From a checkpoint of a small sound classifier.
Model: 1.69M parameters, log mel input, arch quartznet, norm batchnorm, activation silu, depths [4, 4, 4, 4], widths [96, 144, 208, 320].
Training: 11400 steps, held-out accuracy 92%.
Data: trained on phrases spoken by 400 fixed synthetic voices, 149.4 epochs.
Rows from block 6, named by matrix and row number. Rows with one number belong to one channel. Each number is 500 + 50 x the weight over its row's rms, rounded and kept within 0 to 999. All counts start at 0. Numbers have three digits each. After the name is the row's rms in percent of the matrix's.
# convs1: first pointwise conv (model.blocks.6.convs.1.weight, 144x144x1), inputs 0-71
# convs3: second pointwise conv (model.blocks.6.convs.3.weight, 144x144x1, transposed), outputs 0-71
convs1.16 088:364500500500434500561500430500500500500500500500371568415500500500460500500500500500500500500500500420500559430389500500500500346500381500500500500500500500500500557500500500408500500500500500500500500425500500416500
convs1.17 100:569500500500500500500372435371617500500447500500555500500500489545554598500500500500500500384542581478459416447500563500500404451500500500606500500500500563500500594356436530674500500500500500551500500500562500500500
convs1.19 098:500364500500500500500500500601440500373500500412500500500500500500500593500500500500588608500567451628500500500500571382500500500564535500402500500500500500500638500559500352527426500500500351500571500500500500500500
convs1.20 103:500500500448500500500500500500500500500592500593356500500500500500500500367500500555500563422500484500500500500403592500549500468500500576500500507500636497621500500414500550500500500500409500500500601500500546500500
convs1.21 107:500565444500500500327500500439500500394500417500500500438500599500671500500500500439500348500592500500500605500500500608500500438500500500571500500500500500500500500545460500500522619500500546500561500500418500500500
convs1.22 098:500500500363500500500500621500500500500573500500500576500500500500500500500433500500500500500500500378500470500500500411442500414500500409633500500500500500363500385500500500620500625500500553414578500500500500500447
convs1.23 118:635316500500500500500500404500500563500500500500500500500500500426500500500567500500500500439500500500500466500549500500578591500500609500535500500500476500500500500500584500565610556500500500500500500500500500500500
convs1.24 102:500500500500500500500500500500406500411578500421500418441567425500448500500500584592500500500500500408500446404599559500500500570500500500500500500500500500500500441500591547500500500425500500500500500500441419500500
convs1.25 096:500500412500500500439389500500500560356500427500434459424500500500500500500500500500500500500500500500500500500500500500500688500500500500500500607500500500466500500464422500500423637500500500500500500500360500562368
convs1.26 107:500370500500619500500500414500400434500500500608599500526500344500547437500500543500500311500500417500578500371500500500500500500500441500500500437500500503431500500357500500606500549500429500551500374392500500500500
convs1.27 103:500538500500607500500383500570456500500535500500465500475500528500500500500500654500500500500500500337559500500500500500622500500500374500500500500500500628500450500500500500617500625580500500443500500500500500590500
convs1.29 096:500500500500500387620500484500472347500500391500500500448418500500500411500447500591500500500551435500500500500500500500500500424500579500500500500500500500500500500500544554396500500500500500354500500500500500500574
convs1.30 090:624500500500500500500567543500549500573500500500500645500500500500500500500500500500500500500415500500500500500465500500500457500500500612590500500500500500500500628503500500370500587500425562558500500500685500500500
convs1.31 106:500500533500500500500431500569500622500284423500500269400500500500500500500581387536500500500500500500439500541500424500500500500579530500500367500500500500500500419500500500500500500500500500500500500500500500500390
convs1.32 100:456500486420500500500414500500500581500500500500500529500500500606500500500500619584415500573500572500500500500500574500500500606500589500500500592500500576500500500638500611500500500500500403500500500437500500500421
convs1.33 106:500500500500500500440605500460500500531500557643500500468500500426500500544500500500500500500412590500612500500442500500500500500500500373500649500366500500437500500500500500568500534500500500500500500500500399500446
convs1.34 088:608500500500538528500500573500590581500500500500500500500500500500500500500500500396500500500500500500500500583500542586500500617316450500500500500500500500500500500500550500500500500500500450421500500500500500500374
convs1.35 104:500500500545500500500500500500400350500500638500581500500500500500500594500500500500521616500500500500500500500500500385596372500500500500556500575500500561596500500431500500500500500500500500546612500415500500500500
convs1.36 095:500609461435500500500500577500500500400500500500500500500545500500500500500500500500500500500500449500500500404500433500500500500500500382500467500510380500629500500603500500579500500500562500429580500500459500399500
convs1.37 084:500500500500500500653527500500500500500500500500467500500500500500500500500575500500500500500565500500426500500442565500500558562500500500691500500500500500500565500551500500446500500564500500241500641426500500500500
convs1.38 105:500500500500500500500500461500553500575500432568500500665500500500500500381500500500620500500500500528411682500534562393511467500500500500500500500500500500500500435500555426500500500500500447500500500500500433500500
convs1.39 098:575500500500500500500355500551500500548416500500500548500500500500500500356500551557587500500500500500500579500599500592500356494500500500557500334500500500500500438500557500500500500500500500500500377616500500500500
convs1.40 106:564500500561500500500500500500500583547429500500684500500500466452587500543547389500500500624500500500500500500500409417500500500500500571500500500500402500500500500500500500500410500500500500500500500500500500500500
convs1.41 088:500500500500500397500500500626500591500599500500500500500500500500500500500500500405500500500500414500500500382500434500376500500615500500500500500500500500500500709500565386500500500500500500409500500385500500500500
convs1.42 105:500309500500500500500522500500500500500500487404500467556500500500500500562500500500454500500369500436500593500500500490334500500500626500500500500534361500500500500500500500615500500500500352500500500451500536380500
convs1.43 110:593500500500500388400616500500500400500377500570500500500597417581500500500500500557500500500500500590500500500578598405500500500567586500500455500500500446500571500528500548595500500500500500453500565500549500426500
convs1.44 088:635500391500491557500500500500500578500500500601500500446500431500500500500500500500500500500500500500500465500428500500500500500545500500500500500500500500500419656500626640455500500500604559375500500500500500500571
convs1.45 097:500500500582500599500500500500500500500431500500500500500595591500500500500500500541500500553500596423500630500409500500616500500580500500500500500500500417500563500576500500500500500500500584500582500500589500579599
convs1.46 103:553500500500585500500500500500500610500576500500416500500500500435442542500500500500556500500583500500586500632500599574463500500500375500500500500500713397500500500500587562489500500500472571500500500500492500500500
convs1.47 107:500500536591500500500500500500464500362500500406500432500500500500383500420500500500500500534500500500547500533500513433500446500545500500500500500500572606408500500631500500500500500624500500500500500500446636435500
convs1.48 099:500500582455500500500500500597426500418500500500500414591500500457500500500500500462500500500435500500500539500366500598500500500500640500500573342500500500468500500313500500621500500500500500585500500500500500500500
convs1.50 100:500500500500500500500500624500500500500500500500500500500465500537500500500500500500500500573592500500500500449500500548500500604500500500500500500374605435500415400398457500401424500500500500557500500555350303500500
convs1.51 093:620599402500500500500405500566500500500500500401395583500586500500500500464500500500460500458500500500500500500500500500500500392500500500500547361500379500500500500500500500500500500500500500500551375500633500500500
convs1.52 094:500500500439500500396500500500451429384500500384472500454500500500544500453500543500500500500500426500500500500500600500500500270500500500424500500500500500500500500468388500500500500411527500500500443500638500500500
convs1.53 107:611500445427500430500359500500433582500500500500500500454500628500500500422500500500500500361500500500594500500596500426574597500625500500596500500500500615500500445500500500500437604500394418443500444590500436541500
convs1.54 090:360554500402500500588449500500560601500500500500431450500500500500500500440500500500500500500500500500500500478396500500500425500500500500500500442500500500500500500564774500500500385500500500500500500681500500500539
convs1.55 101:565500500500500500401566500445500469500500500500500500531500500500500500500500554601531500500500500500627500500500500500400500500500600633500500338500500500343500500500500594447500500590500500500588500500500500500500
convs1.56 089:425500500339500356579500500500500500500500500500589455500500402423500500500500500500640468465500500500452500500500500500653500500500540382500529500500500500500500500500500500500500597500593399500500500567500500635500
convs1.57 099:500648307595643429423500500500374500500500437500500613500500500500500500500500500500500500500500500500500500500500500500500500500500500500500500551500500500500380554500500500536500500500410500500500500595500500500500
convs1.58 101:643500432500575437426500500500500500418500500644404500500500484500500500500500500553500500500500575500559500450500500530500500500500500500404500543500463500428500394571500437500559500500567500500500500500500500500500
convs1.59 096:500500500500500674500500500500584500500460423470500500500588531595437500500425500500407500500500600500500454374500584500500500618500500500500386572500392500607500439500561414477500500428599500500500641500500500500500
convs1.60 103:500500500500382500500436500500500500500500500500500500500426500500500500500500500602500598500500500500500398581500432500540500500500578431500500500500500500446500591393500590500357458627500430412500500468454500500500
convs1.61 094:462500453500500500500500421556500500500442500500500391500500500500500500616500500500500424500457543500500500500590554551601500500445399500500500446500500500500387500500454500442500500376555500649500500500500500394461
convs1.62 089:500464427500500500500617500408555500500431481417500500500500500500355500500500557500500500500572412500500500380500500500500500500437500500500500500544500500500500553500437409500500398500500500598500500500500500461413
convs1.63 105:583500500500500381500500500500500500500500401500576459500500500500452500639500500500500500500500500500500500617500500500485620623500500500500500570500386500500598563500609500500500566500500470500418500570500500500549
convs1.64 102:500602424500400500457500571500443500389500500500500475500500552546500443500500500500500487629500500454555500615500455500500500500500500500653500400500500359500393408638500536500500500500500436409593603500500583500415
convs1.65 103:500500438408495500500576500437406500500500500500593500500369500500608500587500500500500561500563500500500500500500500500500500500500500500500500500359500440392500353500500500340500597500500544500500500500425513500500
convs1.67 100:594500500376500500351440569500500446574500481500500434460500500601378435500500371435500500500500354500500500411500436500500500500500500500500500500441500500500462500500572500500500500500439500456500500563500412500500
convs1.68 104:500569500500500435500500500500500500500500500458474500500500500500500500500500500500500500500500500500500500566500500375500500500500500500500591500500500500500500500500500500500325585500514500500500500545465500500500
convs1.69 103:638444500508500584500500500500500576500500500500500500500415500500500500500523603500500500500413500601500500396500500500500500465452376500500578500500500500500576431416461500500500500562500500390500500500500500500500
convs1.71 084:500500331442500500500500500634400500500434500500500373340500500500500500500423500500567500500578500500425500500500500500500500500500500500500500500500500500500500428500457500500500376500500500500579361572638500500500
convs1.72 106:572500452646500500415500500500429500586570406448500552500500500452500500500602500423500500500500500586597500470500502340500500500500500500551500500500500500443608500500500403500500500500500500443569500500500500570500
convs1.73 097:500529535500500500646500500500506500500500500500430500500500500500500417500523455556500500500392552639500500500447500500500500500566500500381500500500500639382500491500302500500500500500500500500372500500500500500500
convs1.74 094:500500452500500500500378529500500500532538500500500500500500500500500500561500500548500500500500500613500385363500500418547408581500586500500500541500500500500607500500500381739500500402500500445500500500583500500566
convs1.75 110:500500563601451500500429500448500604500500500500500500500500500603403500500500500575556500500428584590500500454720576500500500558500500500500500447500500500500594377500500500420500500500500500546500500607500500500537
convs1.76 108:500500608500500500343500445500500500500500500404500418500500500500428500500500410500500648500500500500500500476500500500607500500500500500500500525500500500542500500500500500564454500500500500500433560500500500500500
convs1.77 090:500500500442500500500500399541391500500500423500500500409500583571576500500500500615374500500500396500438500432411500500500500500500500500500577500500500500500541622554436500500500599500404500587500500500500500500388
convs1.78 100:535500500500500500500592541500500500500541500446583500500441500643500500500500500500444500399500360500500595500635500500548500500500500578500426440500500500500500500547430611399500500500500500500500500500372500500500
convs1.79 108:500508500500500403500559575500500500500376406500380326594380500500420412500500500500500412500500309550550559500404500500500500500500442500483500500404500500500687456500500500409500500500500500500500408500599500420500
convs1.80 097:500500500500367500500500448421500500500500500500422500500500500450500500500500528500500500418579500500500500439500500500500500391500500500475562500500539500500358600610405500416500427500500500500611435591405500388500
convs1.81 105:500500583500635500500422419500500500500500500584500455454438500500608500578500500532500500500500500500630541534684556582500500500500500500500500534500500500500500500628500610420564421500454500500500500425500500412500
convs1.82 091:500440500464500500374500500473500500500500554500500597500500500500500500500500500542500608500411500500500555500500606440500457500376598411618414500500426500500500500519500500500500500500623380500500500500704500618429
convs1.83 102:500500500387500616500500500500500500408500692453548465364500500500533500500500500538500523500378500500500500500447500500500500500569500500500567500500500500500458583500500500500581595500500500500500427500500544331500
convs1.84 098:604537491390500500500500500500500500500500500500639529500500500500500500500500500500500500550500524422500283547500500500500500500417363554636500396500500500500500500567500500500500500500500500534500500500500500500500
convs1.85 101:500500500500500500500609413500500593500500500464532500500313500514364448403500500500500500500500500500500500545500500348564634500500604500381500649500584522500500500500452500500500500500500500448546500500500581500500
convs1.86 097:500500402405500500500378500261500500577500500500611579500500500500500500500422500500424500500500500500621526500500500500441500500500500500500454500500500500500429426500474500500500448500500500500500500500500500500500
convs1.88 087:500712500500500638500500500500500500535500671500500500500500500418500500594500500727500500500500500500500457576500500500500500500500500500500500391500500500577500500453500384500500500500500586500500519432500500500500
convs1.89 098:500500500500596557409397389500558500500500500500500442500420621475410500500500451500500500500500500500500500500430455500500500500500500500500500500500500500500562500500577337500500500500500500500500392500560626500500
convs1.90 090:681500500500500500488654500500500623500549590500500500500500449381392567500500500500581500500500500500500500574500500605467500574327500500500500568500500500500550464591500400500500500500500500500500472500500500500314
convs1.91 102:500500500679500406500500500500500500500647500500548404500500500500362500500500500581500500500592500500612500429500500500500500500500500500500500500500559500500500549500455500500599500500500587500500500500412500500550
convs1.93 099:500416500432500500500583408500500500541500500500500500500500416500500500500500500511500500500588400500528500470500587500500500415500500491500456394500500500445500434500500615500500500500500444500500358431500633629415
convs1.94 087:500500500452558500449409592500382500585500500500484500500500614500500575500500435608500470500574372500500500500500500500500500500500500500500425611500500500396500620500500500500500442500314500408532500500500500500594
convs1.95 098:500500388500530421500500348488500500565500500500500584430500500433457500500500500500500500468500386500500600500500500500415500500464439500500500559500500500438500500553586500417500566500599500564500500500446411594435
convs1.96 097:577500500500500500500500605531500497500633500500500500500500500500509500500500544500586500500500500500500500500500500500500500473642406584427500500603500500401500500500572387500500580500435500443500403500411500457500
convs1.97 104:500665500500500500500500583546500500452500516500500500500500500613507500500500597612500500500500500608500500500500500412649500500500500500500500458356500430500500500414500500545500614500500556410500500442500512500500
convs1.98 098:500500500500500500387432500554453500500549500602500577608500500500454500500500500574500479500444500559491607564500500435500403500500500500500500382500500500500500500500500500500500500500500500568500500548500614653444
convs1.99 100:500500556500398500500500500500405500500604563500500567500567459500567500500500500500565500500500500500500666500500460500500448500623625500500576607500500500500500500580500500574500500547500500432500500500500500500500
convs1.100 115:437500500593500500500500500429404500500560455500567405500500500500500500500500500500449500409550411534500500374500438500500535586500500500500500500362500416500500500500500500500500500500500500500421628500500500495500
convs1.101 099:500500500500500500500595500464418500500500552500500500500500527500500500500500500627500500500500500500626453460500544431500500500500694500500500500500668434500579441500500534281500500500393500500653500500606500500500
convs1.102 097:500544500500500382500500500500500500437500500500596500500500500500500500500645500597500500500500500500500586500568549552500500500500500500500440500500500500500392645500500500574500500500500566500500432500602500608500
convs1.103 112:500561373500500500500388500500500500500500406500500500579500500421500500500500405460500403500500500527500500411500500500500500500657446591500500500419500364500567401500500500435500500500500500555542448500500599500409
convs1.104 106:552500500500500500500500500436446500500500500500441500500500594500500446500500500627500500500543500500584500424500500500500500500500500636500500375500500407500500500500576500500500531557500500500500500420500405375500
convs1.105 097:500500409500425500500500500608500500500370500500500500500500500500500500500500500386463500500546409500500500500341500544415700398500566339500612500500500500500500500500500500500500500427500500500500500500642500581534
convs1.106 108:471500444500483500425500500500458574500575434437500427500500500610613500400426500500612500407500500428610500500500500500500500500433500500576500598500500500500500500404500422500500500500500500535500500500500500380500
convs1.108 102:500500500625500548559500500500500500500500500652322522500540592500382500500500500500500500500500585500500620429500500500500500500500500500500500500500500500500500654396621621500500500500560500500500424520500583500500
convs1.109 105:437607500500500500500500571500500500500500472670500500500443638500585500500500500500500419500564564643500500500500500500500500396406500500500500500447500616460676445500528407562590500500596500560500477500500500500500
convs1.110 102:471500461500500500500500500500500500420500500500500500426500388601500500500437441428500500439500500500500444500500500500500500500500625421500500500500500500319500500500500465500454500358500434500500500595500499584500
convs1.111 106:500500367500500500500500500398500500614500500558500441443500500500467500500441500500533500500500500514500500565447292424602558500500500500500500500500500500566500500500500401500457597500500419500500500500500500500500
convs3.16 097:551500500500500500500500414500576500500500500500576500500500500391588500500553500500443500500500500567500617500549500500500500500500500580598570500425587500500500500637500648500500500500500500500500500374366500432622
convs3.17 091:500500500500593443500500500604500500500500500500500339500500500500500500572500500500394500440500500364500500500482435500500400500500572500370500500564500500539500500500500500580500500500500500567500500500500500500500
convs3.19 093:511500500500407500500500424500620500500500609396500545500500500500500500500500500500500500500361359500500550500500500378445500500500433500492500500500500500500500500500500500500673500500612500543602500500500500569500
convs3.20 084:500500500500500500356500500500500500500500500446500500500590448500500500500500608500614500500500500591413538500500500500645500500500500500500384500500500500500500500500471500500500438430500500573637500500500500500417
convs3.21 087:500500458500500500500500500500500647419500624500500355500597417500500455567426456384500500500500639500500500500500548500500500500520500500500500567500500500500500500500500408500536500629500500598500500500618602500500
convs3.22 094:500500500562500500404500500500406500500500500500500500500500500500433537657500500575548500594500500500624457415500591500500446500500500593500500500434500500500500500500437423381500500353650500500568500500500447574500
convs3.23 104:500500500396500500500500500500500471500500500500500545500500500500500500500500500500500417500500500500500500500500620393373407500500567500500500500500500500564500478500500500500500318500500500500500577500500500500500
convs3.24 101:500500500500613500500605602500500500500601564500500500428534500572500500593423500500500589448500500459500455569500342500500500500400500500538500500558578500500372500500603500500460500500500437500426606500421500500500
convs3.25 092:500500500500500500500500551440500500636635500500500500500500500374500404742500500500500500500500500500500500412500441528500581500582414500500500500399622623500500500500500500500438500500500500500462500500500500500500
convs3.26 100:402500500500500398500500500411500500500500408500468387500500500500500500388400500437372606500500500500604536500426500500412401500548500669500500500444500500500500500389388500560500500469500500500500500500500500500500
convs3.27 101:437500500361449361463500500500606452500500452500500500500500500500500449500500500500500603556500437500500546393385556557372500500366500500402500427374383500500500500500500500591500661500551500447500500532500500366500
convs3.29 100:500500500546500429617431500500595500500500500599500500500500500559607500500500590500500500500561500500500651484500500582500549500531500500500500500599500500500500500500500500405604594500543588500692500500500500378500
convs3.30 094:450422500603500500500500542535439500500537500500500500563500441500445585500562638500500500500500500500605500500500461500500500500500500500588608435569500424500430500500500500500500575596536500500552573500500500500500
convs3.31 098:459500500500500570500482500500583500500500500500387500500500607500500458500500500500448500500500558500500421500500500329500500557414500500598500500618500500500569456500424500546500396459500500500632500500500500500500
convs3.32 095:500500344500410500500424500372500500500588555465500500500500500500564500500500443500500500500500500500500500500500500500416500543500500500575500500500500590420500500500640500500500500500500350439424500500500500500370
convs3.33 107:500500500557611500545447500500500500622500544396378500575500583500500500500520500500528500344500482500410530500376500426500500500500543500500500500500577500565500500554500500349500500500500500500500500500406500500500
convs3.34 099:569317500500500500500540549500500500500500415557500500500500500500619500500500433500500500500500500433438500500500500500500592500605446500500500388543500500359500500600500435500500500500500500570452500500431369500500
convs3.35 101:500500500500580500500500500546345500500500500500542500500500500500500500500500500500440500500520405500500500500588500474500294375569500500500500500500500500545500639500500500500500594556552500573500515500500429348573
convs3.36 098:570500500500634500500500451500431419540402444500500433500500500500500500548500613500500500500500500590500597433500500415500500609433500500575500421500500500500500629500500500500500500500404500422500421544500500500500
convs3.37 105:500500534562500500500500500500581500419500500500500500500500500561500500500500500500500500500500500500500557500463434500500500500500400500443500500590557464500500745500500430468500578500500500419500500500570401500500
convs3.38 109:552500500500500500603500500500401500354500473500500500500500500500389500569426500500500574588500500500500500500573425500500500500500397500500500500585500552500434576438500381500500500500500582572500500545500500500500
convs3.39 103:541500422500500500584525584633500434432577500454544621500500500500500569500448500500500500500500500526582415474500445500500500431500500500558601433500572500500500569500500500500389500500449574500500612512500500584540
convs3.40 109:500405500450500500500500500570500393408423411500500500500500500500602500500500500500500546571500500448426542500581500561500542500457478500500500539500442500500500500500500500637500500500592500500500500604636500500500
convs3.41 087:500500610500500500500558500358500500500500500445500415500379500530500500500500580500500500500500392500616500540500500457500500500500500500500500500500500500500500582500500500500370500500471500500500500500578448427500
convs3.42 101:586500384500500500500500500500500500500444556500500500500500500500500604500500500500500500500620500500500650396500500500500500552500572500500570500576500500500500500500500500500500500627578500500500500409500500500543
convs3.43 123:530500500618500500500500459431500500500500500579450565500500500500500500544500500500500500500500500607500591500375500569566626500534559564500500500618500500428500454500568500468539500500500533500500500500500500602500
convs3.44 099:580448627595500500575421592454500500422544552630500500500500500623500447500500500557419500448547500500614500575500500500500500500500613500500500422608500500500500570500500433404500597500427500410500500500500379369500
convs3.45 095:500500500500500500500523500527500500599571363524329500500500500422500655553500500405500378500500500500389500500432500500500500500500343500500566500500382500500627500500500500500313500500609500500500500560500500500500
convs3.46 103:500500500654500500500437500500500423394500500407500366500500500500500500500500500500500500500500500500500402500500500500500500500500500500314435500500500500500500500500500500396536440500500425500500500500500500500500
convs3.47 108:500500500500500500500500517411500500500542500500500500500500500558500500434500447500420500500500402500500500500500500393541500551567442500362500500500500500500377500406606419500500434568500500500500500500500500560500
convs3.48 096:500500500500500472500500500405582500567454595500500500614466500500500500583450411439500687500500437651500500500500500500500500429500451500337500500447500573500500500500444500500500500500500500500500500500627613436500
convs3.50 096:500500500500500402500500500500399500500635500543500418500402500500500606500500528500500577500500538500500500632500500534500500500438500500500500443500500500500584500500500653500504500500445424500500500500432500500500
convs3.51 089:500612500380500500392619500458500394594500500500500500500421500500500500380500500500500609500425500500500500500545593500500500555500500430500500585500500500500500500500608500453500500500661431500500500422500500500500
convs3.52 091:500500438500500500500500582394500557500500500500500401500500500606450419500442435500500500500500500500500435500450500500500565336500581500500500500500418500500400500432430617500413500347500500408500500500500500500500
convs3.53 119:500500500500500500552500500406424500500512500407628500548500637500500614500500429500402500500500500500426600500330562451500500500588500563425373522500500500500500557500362500500500500500500500500500563500500500584500
convs3.54 106:500500500500500500500500500500500500500566583442500500351500500448500500500500500500457500494500500553500500500500409500467399523361458500442545535500445500500500407327466500500432600500500500500500500457450599500500
convs3.55 095:500500500500500625500500500500500500500553500373339598500500500500500500500500500500549500500423500567500500500500500452450500500500500500553500500500500500500500570475595447500500500500500500500464596500500500500500
convs3.56 086:374500500500500416500500603500500500500500500500611500500564500500500500500453500500500500500500598500468500500500500500500500500595500500500421500372500500500663500387500500654500325500500500500500500427500500500500
convs3.57 104:500431500450573500500500500397570500500500500500500500500500576532396500449408500535500500500560500500596500500422627614500500500500534609500500500427500500500463500438500500500500500500500500500500477437500500556500
convs3.58 097:500500500435500452500500500356451500500500500415500500356615500500500576500500500500500500500500394584500569500565500500500500500500500500500348500500379500500500500378500500500548500487500500500500389500558586500500
convs3.59 093:366500500500500392500500544532571500500500414500439500500578500500500500500433500500500500548500500315430500500500533500500411579500500611500573565500500500500500500500500500500500596465500500500500364354500530500552
convs3.60 094:500500500433609500500461500500500500500500500500500500500407627500500500500574500500500500568500500453500461500500500414460500500500500568369500427603500500422500500564500500500447500500682500500570647418500500500500
convs3.61 102:529500547500500608494409419448500609500500500619500410500500500500554500500458477581500410420500500500500500500500500500564532532454500519421448596500554579437500500500388500500500500500367500399519500500500336500500
convs3.62 085:500500500582500398585500500500500500422500500500500566581500500500500500500651500500500500447500500500500428500500445500500420500402500351565585415500500383500500500500565500500500550590500500500500595566500500610631
convs3.63 111:419500500500475500500500348461434500500460500451353500435500500500500500500500500407500500411599432500500500500385500500500500500500500500500500500388500500624500500573500605500500500452500564500500500500500500580500
convs3.64 098:628500500500500500536667500500572414500500500500500500500544500500414500500500500500500500500500500500500522500443426500500576500500555500575500325559500406500599500500500500597557500500424500500500654500500500500500
convs3.65 103:500350427500500500500544500500500500500500598500467500500594500500500500500376500500500500500500500500500500500460500352500500500500500382500500418500551500500500429500467500500500500500500500500500500500500373610500
convs3.67 100:500570500564500500500500500500500421500500500500602500553500436500457624500500598432500438500500628527500440500500500500500609500500500500500626500563500415525576400395500500500500500500569318500627500500500500500500
convs3.68 102:500500500500500500500500500500500428500500539387500500500563500500598500500500626500500500500500585500500500500592500500500411500541500500500500500500657576500500500629446500500500500500500415500500500500500500500500
convs3.69 101:500500500500429588500500500500500500609500425500500500626500500500566608594461500500551541500500610500500588500500500605500500590500500500500500642500500545500500500382500629613500500554500500500500500500571500500446
convs3.71 093:500500500500500386412318500500500500446500500500500500593500500500566500500500574500500500500500500500500500500500426569433500500604500500542500500500500500500629500445500586500500500500500534543579500500500543500500
convs3.72 112:544354370435500500546589364557500544500500500500500611568500500500500500500500500484500500500500500500413388387500472500500500500500500383534500407500500500500500500500500500500582500500500500593500427500419500500500
convs3.73 103:500500500500601500500271500500500500436500500500500451500500500500439500458500500551500500461500500500416465500500500500459646500500425387500500500500500500425571500500528587500550500398500500500500500593500500500500
convs3.74 096:500500500560615500500500500500537558500500500353500500398500601655396500500500500653500500500571500438416500500500500500456500500500398500500500471500558399620500500449561423500560500500500500500570500500500500500599
convs3.75 101:500461500545500500500500500500443500433600579500500500500500500500421500500500500542500500500500500500644500598591437500500500429500500500541596403561500500575576463500500500500567500352500500500500500613500500414639
convs3.76 101:500393500500500500500500500500500500500500451410500500500378500500500500500500553435418610500500500375500500500500500500500650500414500500500500500500500429435421500500500500399500500500500500500414500500500402500500
convs3.77 097:645500500455500500500500500500500500528500500500500375359533500404500500500500345500500500500557500500500500500500500453529500500500547516500391547500500629443500500500500500500500460500500500447500400500591476500377
convs3.78 099:608500562570574500500500543500500500500573677500500500500434649597500500500576522500500453624500500500500553500634500500464449500500500500630500500556500451500616500500438500500500525500500440500500500500500500500500
convs3.79 109:500500500500575500500500500444331500500500500603500401500500535500352500500500500500500500553500500351440500570500500500500446500437500500585358500500500571444500500500500416376500500500500500448500500500500500549432
convs3.80 104:500500500500500599500500437500500500500500500500500500500372578500500500500500500500432520500437500547500500572367592395500500323500500424590500557500500435500500431575551578500544535500500500607500500500619500500455
convs3.81 099:487500500500500500559561500582500500593500500570500585625579633500500519500500366500500500500500615500500500434500500500500500500500500524500500500549500392500500592625500500324500576500500500500500500500500500500500
convs3.82 086:500500500500500500600500500500500411500529547500434500500500460500369551373531500458500568500459500500500611500500500500500500500500371500500500500500500500500404574500500500417500570500500655500500500500675500500614
convs3.83 094:362500500500356500392424500500500408500500413397500500500500500598500500574500500500500500500579500500621421500626500569500500500500500462500623500500500500562500500500500500500500500500500373617500500473500500500500
convs3.84 097:658464500500565500428500349500537500500500602558500500500563463500500500500500500500546428500564559570500500577500500500500576500404500500453500500500622500643500500416500579500500500500500500500500477500429416500356
convs3.85 104:500500500500500500590500500415500500500538500500500500500614500500650554556500500565500632412604500500500531368500500500500500500500500500575500561440500500571553500500500500500500581500500556500500500500448500500500
convs3.86 097:500500582500419500500500500500500500462500500604500500500500500500500500500606599500362500500500500500500500613500362500500435500500500500500475541500500500500500663500500500500500500500500500407591500582500500500500
convs3.88 100:500500500500500500500393500500500555556500500500500500500500500500500400500435456663565500500677430500577500448500500500500500500575500500500543500500612373447500500500500605500500500500432500500500500500500500500614
convs3.89 101:500500500500500500577500500409593500500500500500606500500500412566500419500395397500500587500500500577500500500500598500500608500558500500500399500548586500407500500560500500500603500500500500500500500500500500500500
convs3.90 100:500500500574500500500500595500589500500500420588500442500500387451500500500433500500535500500434572500500500500500500500500500455584568500500500500500500500500500500500500594500387500500586404500500500458500500500500
convs3.91 091:500500500329421500500500500500418445592500500528500500379524387456500500500500500500500500460380500500500500500646556500500500382465423500500500568500500500500500443500500500500336500500632500500500500500367500500500
convs3.93 100:500601500560500500500500500500500500500500500500500500500500500500500500612500500500500500500500500500500500415500500559500500589500500635500591500500500587558532445500500500500500500500392518563500635500500500500500
convs3.94 096:500500500500545433553500500500548635468467500500500500500500526500575500421579500519459500500564557500500500500448500615500500536577500500500500500500572426575500604500612500500609500500500606500547500500500500431692
convs3.95 105:500500500500500393548500607500578612500598500500622380500500500500376500552500366500500500500401500500624357500500500453500500529500500456386500500534500438500397500500500500500500500540500412500500500500551449500500
convs3.96 086:581500500500447500500605400313500500500555500500500500500564353500500582500500500500500500500358500605500500500623592500500500500500500500500500598380462500581500500420500500500500364500500500633587500449500407500500
convs3.97 102:500602500500352500500427500500500562440500500500500453500500500500500500500500500289500500434392481500500500500500464500500500500556500500500440441546500456457419500500500418500500500500500500643500500500500589500420
convs3.98 089:500500500500500500595500500500500500500500634500611500500500559356604391500500500500500436500500660500563500500500500500542500500500500500613500599544500500500500500500500500483597500500433500362500500500500500500500
convs3.99 104:500362500390572500500442500500559500463386500500500500500398611566500500500500563500405578500500500500500500682500500466408500500500500500500539460568562430500423500500469500500500431548594500500382500456582500500500
convs3.100 101:500408485402417500500500500500500500500500500559500500500394500500548500500500391500500500387543500574500500500500500500390677500368500576500500444500500500500500574591500500500500500585500445500500500500500500500500
convs3.101 104:636500500500500500652500500500500500500500500500586594500500328500500500557500500500500500310500500500354500500500500500500500500500500574500500500500500500500605500412592577500500500517584500673500598500500500500500
convs3.102 090:543500500500500574427500500500591500426500384500500440500500409500500654500500500500500588500500500500500500500531500500500500500500373500500500500500500500500500500500500500584500500383500500500500467550500500500435
convs3.103 108:458464500500500500422500500548500500500500500628500500500500500578500559396500500500500500610500500485500500373500500500647500500500500500500420437553500424453424395500500500500500607500500500405500500500515609596500
convs3.104 098:500500500500578500500578500500674500500569500500500500500500574500500500585500500416500500500500500500500427553500500500500500500500500500500500500500500500500594356717500500500500500500500500500500500500500500556412
convs3.105 089:398563500500500500500571500500500605500500500402500500500500500500419455500500500500500424403500500666500500500500500500419500396500563500593500620500500500388500500500500500500500500500500500596500500500500618419403
convs3.106 104:552500500500500500500572500500440598500500612500500500500500500500576500571500500500500456500500500500659354500500500500575500636500500500579500682500500500500500500500362500500500500560500500500500500500500420500500
convs3.108 108:525500500500500500635500500500500500376500500500500468382500500522500500500500500617500500436500500500571500500500453440500500500427500500500421500500618500500401500500500437500407500602500500500500500500551500369594
convs3.109 092:500500500500500500539500500405500500500500500500500338500591500453500500585394361470500500419616500500391500500500500599500500686500500500500500500421420500457500421500377500500500500500500500500500500500500550500500
convs3.110 098:500610588575500500591500552414500500500500500567500399500500500590593500500349500599500500449500500500549500500500500500607589689500425500500500500500500500500500500462411500500500500500500500500500500500500500500500
convs3.111 104:410500500500500500500563500500624500702500500565500518500500500470500500500541500638500500612500500617500500625500500546500500500500500573500500500500500500500500500500500500500466430429500519377469500600500500500500